From a checkpoint of a small CTC image transcriber.
Data: trained on short English words printed on busy colour backdrops, 90422 training examples, 3.7 epochs.
Rows from block 2 of a small CTC image transcriber, named by matrix and row number. Rows with one number belong to one neuron. Each number is 128 + 32 x the weight over its row's rms, rounded and kept within 0 to 255. All counts start at 0. Numbers have three digits each.
After each neuron's rows are labels from the 100 images, of 14976, where the neuron reaches its largest size: "top examples" is what is common among them; "lies over" is the class under the peak. Only what is clearly more common there than usual is listed. The data: short English words printed on busy colour backdrops.
# gate: MLP gate (model.blocks.2.mlp.gate.weight, 1024x512), inputs 0-85
# fc1: MLP up (model.blocks.2.mlp.fc1.weight, 1024x512), inputs 0-85
# fc2: MLP down (model.blocks.2.mlp.fc2.weight, 512x1024, transposed), outputs 0-85

gate.344:152153130131114153134169055117142099145132170136132189071122150129108093194125109164131091130150114162097149101114124147130104153109121144114085134115118117130150139065131153102092122099091112100105180170116143135104121160150179118082143117105134168109098088
fc1.344:102128084173093140127172140130142094133089149100165137087126132118122111204132125180102117113116133133052138087126096164102153126130115137126129133116135151115124157104176188104115142091095136102110157171129127153078117114154146127134140073148105129145081088
fc2.344:204121116080129132111152105146125154120165161101116177224132184152139197122161112126157130102168128120173121172112141138156088122105180081120099093127100108128052139125105126138104091097174125065073180164125176182157149152108150144101114101077066115201152095
top examples: the letter o; white ink
lies over: letter o

gate.454:153098093151170108122107139156190084081149080105135129066099121168134152169147073093136098092154153132095081077124163150123192098126124143131159085114175155116156131072199119085072087138109084059137118128234133122087100150141133119099205165144148124126141081
fc1.454:135135181143077157160136108131084145089104141187178149083156135152149032143103152145099109118102148131153163152119088130167085098160111099089124134094137109116151078117164121149108185066110137141140096171107157165167109135137044133115119107175108137151113139
fc2.454:158167123150163175129143165115205113138123070100162157100187122160134144168140141121139118151117148080158100101136104151153122090129113167157093114137079089080036077136126156110086134149091143100132140143143110156110098140060125127140134159169162108111083136
top examples: the letter n; capitals; the letter w
lies over: letter n

gate.255:131120152144140152116120114097127108116133167168081100105176078132160035068072096101090151140170070129107160081131060085121156172150112077141116140131189146145164131199220149118124052148099202119127147108135165127099142155152162145155089117177100091146149061
fc1.255:114160080178142172127183111084147090185097116117091197119132095126167164133080144094114106171100135126097092158126189125096097164124072183127098165084140177142135133151177165155163137159078152186142192139117191043069106147135174212138146125115130095120158124
fc2.255:144163144163095170152115130158128121108122137177133125134139150104140111120114168108193134142199130149160175098118190069178155107144084079108146146125149118107089102139164164112112166142181167130129050164099203092139113126147195121135091166095108115119088126
top examples: the letter e
lies over: letter e

gate.134:116156128189107137158102128155099163115116130167120092117137102081149087133143111155150157090076147137167157107133151113157099146092107182090117143136148137103085105146164141138147076110091106174096179143086143105074058113101123140142158175124158117149181184
fc1.134:107069121129142147066165152110086134189116091146068171157124145155138154126084134121144135107175119128113120166119134098083167095125179110163153157157131139166120093133064058176108127148162141084097120147107140128138203123157079075095128123144090160064116114
fc2.134:136112206107149140138147131163146119178049139131169134123141127065110125108124107047171165088132094142160101090084155089148164158132087171122075132122072137118115201127129156158134134115089118134086137141089120078134087129113190084154176120079138138093112174
top examples: small letters; the letter f
lies over: letter f

gate.232:126129082092181189074145157102152118126138141105119119118159065118097119063133121101146161128084077140111113133103106137100111114138148149160061068096139163152094137177125118168127053123146152067098140174170119149099071104155162144054191114144140131121136151
fc1.232:133123163106100155157185162090207112151144166108130138160148120179068138119106107166145147097110169165088091147170125067134120095130117153185156112054120193153116145105165099136121130109155113135114143116129131147096057173149166107087094118101140111159125139
fc2.232:178149171199135108105129090131120154094143114146160140127120118095106157135110139127110186102138097154152111144152095145129144193162106165119143184195136153078063116109115180081104170111068149143146105199155175145136084181092111135159128181181178114104162125
top examples: the letter e; the letter s
lies over: letter e

gate.258:129105146152117081154143111145095114107159117125096150135115107089099122123131155113240180107140146145110109124127125169064100123095171173052068122136124068142134128124117197156141151112192176129136106198163117160095149158103156163086182126119164110049065152
fc1.258:169083147126133115100104158131113091100122157097181144118082112163148110094104114117143132092169124157105131081114126120114136176113165168154142159185134158159123163099173149153157123149145172186128108109090111112165147135056128093118213102134107105103095152
fc2.258:157138154103076098162137121164126090162097119152093171104118107175147121088085116183096086115123133138124085183108103128074093087110074111132128108134125153119096100188155153143148152121124102123128163097140163131153072168138088178104154131110162183139132127
top examples: the letter w
lies over: letter w

gate.338:107090154110119113120116053175141107084127051100130137080125151099113114127092153081112127108132063086122158116110183048061103109143098159167118143143143171100118134127088087108106192163113174111097177098156162124120211111167098108069129158153115109111056157
fc1.338:139157129161125180166138120121103182079143115161099151127116120111132177135148104171141138160103128146162089098074111133151158150159163094174116157158145094157078110148161086172115149152117116145094089120130140096093123154124120136129141108091166136093136140
fc2.338:110104097088151145160116157127101126142161161134097119141106086131156117110128098085106178142128123130087150097137118153104090211170082187179127151113227114145119070117074149148164103160117147179130116098119047123111128113086166139087099130107109095114102130
top examples: the letter a
lies over: letter a

gate.190:101176097134075128173115134138115140150154197106153150080130141119108108098141108058073117181159157139096148153170110122149194170098074131120119093151039190132122102173090196138138088158109147128092169101166146114166075156148122167111209132101097166100135152
fc1.190:073181120116177115157162144168128118186136107105080082182083190127120070117107161133110161171164151121061177121121152126157154133048151163179159161128147126124183116114151105060145092085101120151122085138074154097122141055117081118065133185063137142118128149
fc2.190:078071172163166149076137071117157145089099181136125096118070167125099123114087123153217114103132112137124146096117053086112097127112112152158138046160089131145106093084138127144131123133120137125080126161185090047157095131123111180142123086132104169115177119
top examples: the letter t
lies over: letter t

gate.83:134106122151121155172137116099117115106122135163079131100130171129131147085127118155098119129110122071093150157165135161155165185123049136145112081098150123156123093187111113116117156159152074103107117119073076108158102107170171130154142121073168099086119158
fc1.83:184081138120135136134154121160083155158112174091129089135141164109188103073181114132166121100149098067127090105153107187168135161135121166200079103127183156131140161154106206158129108154141168129119091112053085109135155101150150108144175106125104096103130126
fc2.83:111110161191132118099124137144164139139146102164100149143172122117106161155103161116161071150114127174183144112140080136141101080107072113162211102101113171108130111163176121124161119098120090103100075151153162088133085111140129128088141130118171110093118132
top examples: the letter t
lies over: letter t

gate.593:124080100149146093101173080163121074128141165162132135116136180088120123159120138136134101105086092109146137145127108109056153090121082147145134077130117154123128124125116151149115134130106129120138148132118075157141102115100101201145135146170168105108156142
fc1.593:092129149105105098142093114106183120102099068143154138139173137132141117142118172148067157093091143142077082149101146085080132007093145141144094112085088086081052165177168139140116109171154097102153101152125090138109130095157148165163163136161124140115112142
fc2.593:096146108152132151169115128135065189187108114125154172115118119087153071144081145093133141118074113217151128126140181122112108115073122161117057173131082091094209173083123179131104121054118088192069157119177129219127130164179112098107163116174089137130120112
top examples: the letter d
lies over: letter d

gate.182:104151088131128197135113158115125115116156093183123190147092168135155083080096138092169118121151125116110141148142168072149142131136078164080110127151108144110147141111160170139142133129092127142107117136150074062176110120099183130190189169093147135090127184
fc1.182:154149116151102075088103104136194159119107171147157078142079101107081120153150086131161108175130171112122102187189121139118165076128123154079164150126178098080084151129091074113117156147143062182149138159136185112105142150148110135060137111109091085132136086
fc2.182:154113119100156138116118107131168125115202122105151119177124069094078139152119120128147197156153076163099172082102076123136128143115164128074156102173088099112073129083113130087122123073154223104135089183120106026117076112146134152139115110136156047137130126
top examples: the letter y; the letter w
lies over: letter y

gate.542:103118124187162075099167121128116143167157146102122212090133120113159143098194163151132107110128143133068097153189144090121124086103167114118190148116102148110141100142114076085110121190069150103120137124152093185086174139108063148093131110131139138147152098
fc1.542:097167140097151094127119116101120139089108134184100152180113068122166095117095070157078148089112144100177102092131122206149173129165155119101097124156089131105197086144080167076131095142115133122152130127129124144164146135092106150156108147162143155107066070
fc2.542:210115143129105153132082155127152147136098100083154088082100121118201189134118169099079103145197184128198139129074099122148078150113092141112119095144187112151098134121152069111060131088178118150155120135117137090156128184106131083163079124121093126135182179
top examples: the letter w
lies over: letter w

gate.526:106166183081161122159102117073150116171138086176108105123182153179111166112164126131167172201105163086111147104103101083123092114109113088163109135145160217101124063115167140125147181137090170192116145110061141158091118120098164174081087124177151136133144154
fc1.526:104103079137060132113130134110108159132083161132148115105161160177104132166191077143129110108141109152130110160123126141168102202158131161185141126132126109093111139116161213122114156136104126169145170153113154152123114158099179123085129146118171119119115165
fc2.526:120141107150108091150153082150155150062165129080105136164087155107112089167175119105090161157134086137114111084127121113110149125110166161121104089091152130213146135098130170139178114095145133100144202091130082118181165125084082140129158141156155136078115144
top examples: the letter a
lies over: letter a

gate.529:170148116114132160157076072163138179122130130121157169108102108181045119129138109126127112089025046140090150160173120081131189131125114105109073108154180171163087108104103165105096083146100120201145147127086143098088076127142154133103149086134127167087195143
fc1.529:153139120165163155157122111097138161124214143073091121117111106102105138099135134126191081134056122126108106126147149126114142135174148173106132115099181134119182075126120111111147127107117101143131130134144165152051128122141181178120109088175140074076146081
fc2.529:143091091094132105149103139071017065116134083117060092160151085191164096105171158131192111146127106159115162158118204083130099121186131172169070125153074130139157118156136083164143129112125136097159102142201141126123082136076127176178094114143106106160141132
top examples: the letter k
lies over: letter k

gate.530:094148064114129162140180111152106105168121137141104077053136127097168079101146099115091111152188102141060177113112156170153164150103030095096130125092174118114124123137136105118159138089078135161089136172094164086135119094125110151107131145141152158099179119
fc1.530:199113171194122053083112143139097120083120119142147132209114173137047169129060138162115117064105137125146073170168103085125085099119165174152089118142124094115106130140092169132059119164160134131131142109127132136136136167102162076140146115135121147158104140
fc2.530:139172121073141114105106182155193134174133143104144184110089160140132150178123149127082215117136140115090104166192176111107061079120103170098184113146088180115147118144123083149159116069077147200139154140138175137118060130142117160056076089091174134173170144
top examples: the letter d
lies over: letter d

gate.748:183138119180107097083104105139131121092099148146111127099133130138132152153135090137138131068127101174174142107117082155123165159192127106109120121085145159159129141116119153141108090152118135065205180143144117193085164106129079159123147141113183127137063159
fc1.748:095131154122135079075122162077087119152125105111115168108117082157131137129139113119123124082163087157111154083145122142107131144116092102118151136147128129189132099147127198163113117122099141149148187181104099182082157087096173160175192093101130181085128121
fc2.748:117084125118129093192142108199107132111114134145134152145133156120210118086122046183140147078068115055148129107136126125150179060109112080131123208103141126153156125082123167145161142139127186155086081092063130139187102111106159102112099170100121125117109126
top examples: capitals; the letter n
lies over: letter n

gate.537:098164076159116110121109111129129131099139143080066094171137129122122145108133139106042169133129118151181122070139170108068198148167114134090129112084173095132140089152111125114080133203169127136166114123179145141135147157137122157134089135146113109169078134
fc1.537:140173191103142143105075150159101117200084125180110141134128096184118156082111137142137115147127061121102150142132140088081104122127186104110135103072131135118164096088077156138136119162138162154080115063110119079154172112136140149127077072134094092156140145
fc2.537:105107170154191127118157075122069109156104142148122170132108138153109169106097091105155183133160083144095156190073083095113149102075157102166128149107107195144186072100180118126117099143133116140116127081126107124085157127051129138104095084128108119102128149
top examples: the letter s
lies over: letter s

gate.91:112088177094136166073132171103160117127145098146137107135088108148125114154150146132130121119157151138065093096148140114134100135144116092127211160149183085153096158105114153085116137127109107131109140140123191078099121160088159124076130171149137135112155152
fc1.91:170088111062120162127157084131135122110158124100149123080187128150071106125111157123081125146219140095148107168076155128133175166135107117108098124118082130127135106139107128119149075087089094129135146111191119119138176132139162149144114127105103192109063142
fc2.91:097165044134080110104156127187151136103062132127098099156142140068133120174131099115072146085106155139144159120119128114107123146074169188155173173119142139189114125149159099202116153180084131114102146069103128076112146133153113109089140141155154053198130151
top examples: the letter e
lies over: letter e

gate.104:110147151077154138094153103114123105105125133134125125130115143102121132099117098098137169095222098138088143111070120177116081114158148148130156148126177131124111112148135122128092109068146165128136135153120116099128120120115161130120191146140036148153146127
fc1.104:156166188133209112086151127155127112081109146171125081174109173143094057135171116072127130124125121116099133107114124070111089141137121122180143150136134118152142128104078113171125110108153193169109106158133128121106183081195144178124191091169093162093186118
fc2.104:180138144130143118121078072187172114106112133087068127125140068065135073180082160111141112173113094144109125142194103096091088098117171080109153123165134106119069115116108121111134117193206130153130135140109127087160121118114203139133148111203097060152144151
top examples: the letter d
lies over: letter d

gate.505:112155096157145151116090062161144126091146103137190155141178186109091158158175090104162103109136178121170156113170081134140096146105141136158170058115163094111125214127089172169113111113136074136144135098141101159111093119135175101132117172169158127139107132
fc1.505:122119122140152112100111128161131128100208183100146194135044088155086145074121130093144181076153131149116161154138100128152132155135067104124045216082105079086142084191134095165156150181134165114129121156115133111153155167123108131094150144140050083130077092
fc2.505:139217171163069141108125083131076085151099113136141158066115117112136088131139159106158151116104113137093097168094066120100103055124195121147100110180144143133101171129142145092106142131125038108134110138106126073184071096151084116161103148128121130092069112
top examples: the letter y
lies over: letter y

gate.598:134198116119123165177068082108123076147163170170125158144113089141169134072103093138149115205174117109076119120143140130105091131123192158125098088158139088154149118115138145147198165154145120090104194107124104104059196114160165113152075113158151049098114196
fc1.598:066179119176126129070169107174121198146095138094117144108145146151145112189131166142154143127070108130182160151121122115127112094101063131186117144118115119145130180139125128124146110112162130175162146168182136123068058079099085130145104116148153123141157073
fc2.598:156145131106101158070088119139051162107061083165093112093121152123128113167155067101186127124105127135194156117140141068126130140120137164079153168147112131152187113110131169160115136171116086094111151070091137116133137128152145154167066148122111150063111142
top examples: the letter s
lies over: letter s

gate.311:120198145158154104137181078132151132102128103116141149145138158176131121183062229104081169106109116141139133156113134139109099144135128074119090119138177128106096124149240159122182117143122101099151147108170137072129087135158113108180087120100099163093130114
fc1.311:125098139086107079091193156069098133142080111159136176105137153093127123132146089109097137108106176160137118150143127148096127187055147120116133124103160088177218135105125161141169128185124155125176153111058114088125138164167085109156133095178123160121113112
fc2.311:193148187115109063118112139131137147148156117043125126100139129089142074144108124148124121161097137187066124186138097092186138103100103101128156125155164111142128110142065139169079067110145107101188169166130148161128151122062132159114152156057139136094169107
top examples: the letter d
lies over: letter d

gate.404:088149056136161127167141188191127105144087159171119151150170133139113139096085144112153152083115057102103155154150083086176131117136127170072111167120154122137165099142131175168150179100145076070147148143151099168141091121162139100139073198045154144124132151
fc1.404:165129123127145117077150132079102136142146089108066123102154115148116111141103138168103066129129180082163076121193153135059120148102106141182134189132162116130108118109134067154169137186158142158123160107094134135119136126135174123147115080134031114140127129
fc2.404:140083087152112092114109064155160134132123155133159165084116155108136164136096154063185101156208126119112081168128125194123119064128129102120117140133103091094141111124133122153053102159153106081126137109120058113100145133173107114141193133077184100085177169
top examples: the letter a
lies over: letter a

gate.681:101112128117140144126157100133038135091046113102147127105097124129098099128146155072128120113133120157190083166144133117126052149117130152103114088114222189096128113133145132128119197074150157094124122179123090104122110105150095117086140144079059141159172151
fc1.681:147134134084062144127129106118073130049123140114138141100110131170108107177139156064193147132143142148128124180149126088106080173147105191184173095099202174174130128152126113132119181059177164059145148138215134134121102083156108130048102095069112118096156114
fc2.681:139165199132148032119125148154116116180145164134165126106120088117079110100155111136152060171126163099109132108137126117137085082111126116141188142168179097135143095149149144119160074124119153022120078122155111169090065135133134153148158098147134117169121115
top examples: the letter t
lies over: letter t

gate.620:076138107101076151109180166156108109179152150102093099067125169085139137108093189093084162133124177216152153079166128119087136149078127181091119132130145165096143103121088173149101172153119149114155135190135073097135106102158149133174135144178165143126096102
fc1.620:124122146145170107160077140109082144067117132173119161163171101131097105136088065122125093120123096120124139134160099145161134088162151129112126101113101107193101142172104099134152138133096121111146097105140201127145157173122143171097181120102098072137127100
fc2.620:072163131158152085110090154153119152202099131132114153146099141138107166147114129163083117129143140106137174122118122060134126123079140131151188105143126127152136117180139110172160177123124066160109137132147156157072156112186159070105149177072099075104108128
top examples: the letter o
lies over: letter o

gate.615:062096132189126121138185163073148104086076121121071198138122067091101134116112159103136156184181134123077139113068130131151182076151102155150112090108113176151137094154121183165127151141103150143077139098101115097069149102106089122101159147130074118147079074
fc1.615:099116146114103143166172165104151146164088129165049118143117109105109152097172143135152108179171107150056142097083142131118184134117112157166159135117082125136152149092093183131133178169126153132078164106105109128135108095173093155120158113117041123094105076
fc2.615:183122072107129155151099086092120182143132122078137156168105125126126154137112066122153120140098128136150090130143168127117151123141166135097127059146137100148091158156155109165183134098152149154144157161125116154147153119149152148123126114117123035126146150
top examples: the letter o
lies over: letter o

gate.501:117190138118143076083121136120168131165143149115178099125153162129133158200142142130118080143160127130153114130120119173119172047092130107116157144099168097164141113165103212088090119150135101092116100158161134168130125161152112120142116119076152092093161151
fc1.501:105129157128166145166078081110137086144040169165150129125172109116136113139093166146123133138183070155159149128122089162095099137105113050139120104056079142170117131128145139110172174123107103075133132127105158088125118153135174124152119086157171130211162115
fc2.501:137131066152200185066111160114191150122114146109086105173159109074139123135170110156163132120168122165157133156111140154151135084137090125144177162132155128115061109129103072134130076106157141180090070074110128177134094128157116119074160163072149125152184114
top examples: the letter k; the letter c
lies over: letter k

gate.124:142094186173179175123149171118144115138112126076135140108114098116078071120129141096140144154148162118131184092084079168114108155086099116123122136145096101057038067173159105123098103129144166175086102155115104136142140113094141110129131081142144135105118173
fc1.124:118095124129167120129121112050109152138211117155123096139121121133184131112158138111159139159089131195146138143146099102109084161130106173105098151081137079127194128116081137115135140130062133143154202096153080107148132141135087169094160078123106161133119128
fc2.124:102203156140115101160169127096153144139148093137171167152152049075151096150153101119217068094107155176161133116174122154093119179107130116164166174165148114064129155156141054075125094147135123149128057082124122103135176071112151111136119110161121095139115170
top examples: the letter d
lies over: letter d

gate.430:118130078121146111206105121117140105056148132198147139142119135088136140146121119095210104107139105116093129155134129117054098126196127096195107118094169166121088132080108150118141157188154136157109121135174138126175144167103113113131167140174150122069134069
fc1.430:120138126141155144093111193148097111127135168036156149116141141098145120116128053109070117111095176142123120114218081170230161143064112101131177140118067121130106151142116121100083094096132096096149133172100147065100067176170138166116099079116146124182134162
fc2.430:092162093135112110119115174159102111110099168171119073131080082109094118126112107145115075146104118062071148127127147089148115139118101182112111167165112114126197121147185098195073102102128113107172188186161176165100141141100105114169173174161107196147122096
top examples: capitals; the letter n
lies over: letter n

gate.424:132150180177184185116137111173106145091134144175134160085127140115096086142120159077144088117165121112081114088154112136121116065126120179119112105091142159140184118067130134180117112089176124148081110144121154168119155153175119070196136157110142076117137123
fc1.424:141141114106147117131092162194134114057111113091133111157107138125163087125109119142129094089126130150109094164164142204105084162105130073114182114119094055193040111156105125198076161128103162100155083207123146143145166119228121147146158099139172161157130108
fc2.424:126129101168127145096149190109115111129144126153141130098069169128132104075155100179187070129107159080154141155103162109150156126092168142083175106095137075103165141140148163149123111148179142155064092117153066167131108111073117109133177111126080077148119149
top examples: the letter g
lies over: letter g

gate.572:133155175145143103095123106219117131072167115089110122136133096161104108134167156171202155143139102073132167102195141146129118111178135151133137139100154143141093092171123102148140100079171113118114048081136167137094143113164125073072146142169139133139165104
fc1.572:131146090107130075093097129177080114048137126175141105155156117122078092135214109126133152089156141125150144115087160149123150112098108185149136166141100078177188149145114104145129115148121126085065108168161115200080166169136113136107133150119105110168132140
fc2.572:128137118157170132126111114157099103142054062136140162103105138177097106107116123173091173090170107109131173157163148110115098108148183184147125112156100145189193158123189091088074162099137129168095120150152176096159147103127189157096070122104112191061199120
top examples: the letter n; capitals
lies over: letter n

gate.738:117178133121104089115192171174085114155132143182089112137115155135175099126131115116096154166115118139177163156147128126122134098106167159105108101100119144160154110132168134153145119078140135134132097090163151146082128155135165124142109124179105122178164159
fc1.738:110093142211090152127179118184135137134179154114092120094130074127106169140199124084111109123124090148130184110128150168120127166132103160164131131186125130115152071190130146117113148127140149124088103169154194133093164104146090166104152050165159080107128143
fc2.738:133084144101074070139126152129115117106103125166079184103145159133142122138150141117097132158117126144144093121085134100078148127033133166125129107057179144168136112152110098098108179095155085120121148115118088162158119202118129123156057096148138154106096137
top examples: the letter d
lies over: letter d

gate.713:115126085142123151072141124184139199107120071088091112097152158146167097127166090123129151109069118078079138061174079197133113085089099058091125104126158139079111094075103067075132136164128191067122129098106084086134111109146143107152156110122221098076133117
fc1.713:153061162112086087135145142094109137142080158147138143146143118050101096154122181117144154119163153166161128167099172107150091174151131128135147142159120103155142177172126143141146128075113110183132157134068200173117170191104091077141157128116052106120079136
fc2.713:121155176178120144118090170121118122180084155083155139066147108145165084150126123107131139112146103083111106157125105164117163130123095082138060175132147155173095193080128163134148139182129139140091112099155094123099126101098112153116141151138178166132115169
top examples: the letter s
lies over: letter s

gate.663:156155096143142112121149164144178158139127106088141124136125160112101109129159166136125170111085152102116142140137109133105091166142132122102034119062189138131129145133110088159166121114158108135190113171082102147084104120085103103088137094147132106154098177
fc1.663:099148141120098128090077132159156185069129190096185113106118122183137087162129140113143082168125093147131099193096169103121122131139108147113138102115128175114117087141123139171142150069152138146146157185151185116136147112147104091102126102144126168120163115
fc2.663:072086127153134120071140155160119130187080130117170100107150103108133115116125069125059158168176150111167114122123102134139099216150135134137160148100204141165132107129134160194043135137125101165131117104152140084077170095095117167170157133101119201082164058
top examples: the letter a; the letter s
lies over: letter a

gate.254:141081141152079135126149122104132134137093157152143064128101056087093099142126177077111121144136168084113052103111102160095065079141162116110163176092176111110120081140073150178096141151087124131124092179135099133130117149125185083084109077116098156125162108
fc1.254:196104105153138173103089124146150130187138118132161093188093138157123135186138159088092090135145066120107150120104153060133148158078166118115107059146093104171123123147193171212186098128129082190152130190163138159176151177135121089099150100179095109071164147
fc2.254:163101255079155136160133082060131106154134142159119167151156137129176204134135151123073122142125132052135169122122177108085110118156139085156064149116065157131196088093142131132193075064146090122116130084166098122130205148076143137156162159090110133146107169
top examples: the letter o; white ink
lies over: letter o

gate.7:150112120075147114122172180136133197139108080142140154082116101140146121098141140103149115107157060128114181155072153141128164122085122129094093054139158169173146108120126141181125150099190125107124109119153118156104160172173116133143171098134092159095183165
fc1.7:096143167065065112120178168172140128148148128111168182150101178085090077098100197048126136138144103187109061128086173132145138063159152165101098112162146101125103102092095084095116171149111115128107209144175096114128138174117124141113132126112090130154178109
fc2.7:128129146160135131137190073148138146130077127113165105093130058188104112104199139159128135119161116116175117084107165110145186156125083144171077137119147150162191119151107155124070123146146142110090138114129101176172165103111117100162124091146203145130087152
top examples: the letter a
lies over: letter a

gate.103:092123110119082129126189123146140090102154130103126101106159190113108103170166101123143155164110186142118099149165069187113122142086096098125074147197139132181134138153091131143158185102156091128126153076095089158115089100113061111129116139181130084185136115
fc1.103:176133147115199072096106167107075135179121154126146112125108115188137150093072155134055161125131102150086093138162149135167145105064167133075161124096118138139160124097137126087159094133078163169138125120175141127134147108170155124154138118158074163102169163
fc2.103:140081196116127066131111104105197129140109160127086150164116131057126130138137176135146110119129153173110109181097114152146132090146140157126137147138142108113122086127081089196106113115110125155091118130116115141063138100139179093175132096120093141150120089
top examples: the letter t; small letters; the letter f
lies over: letter t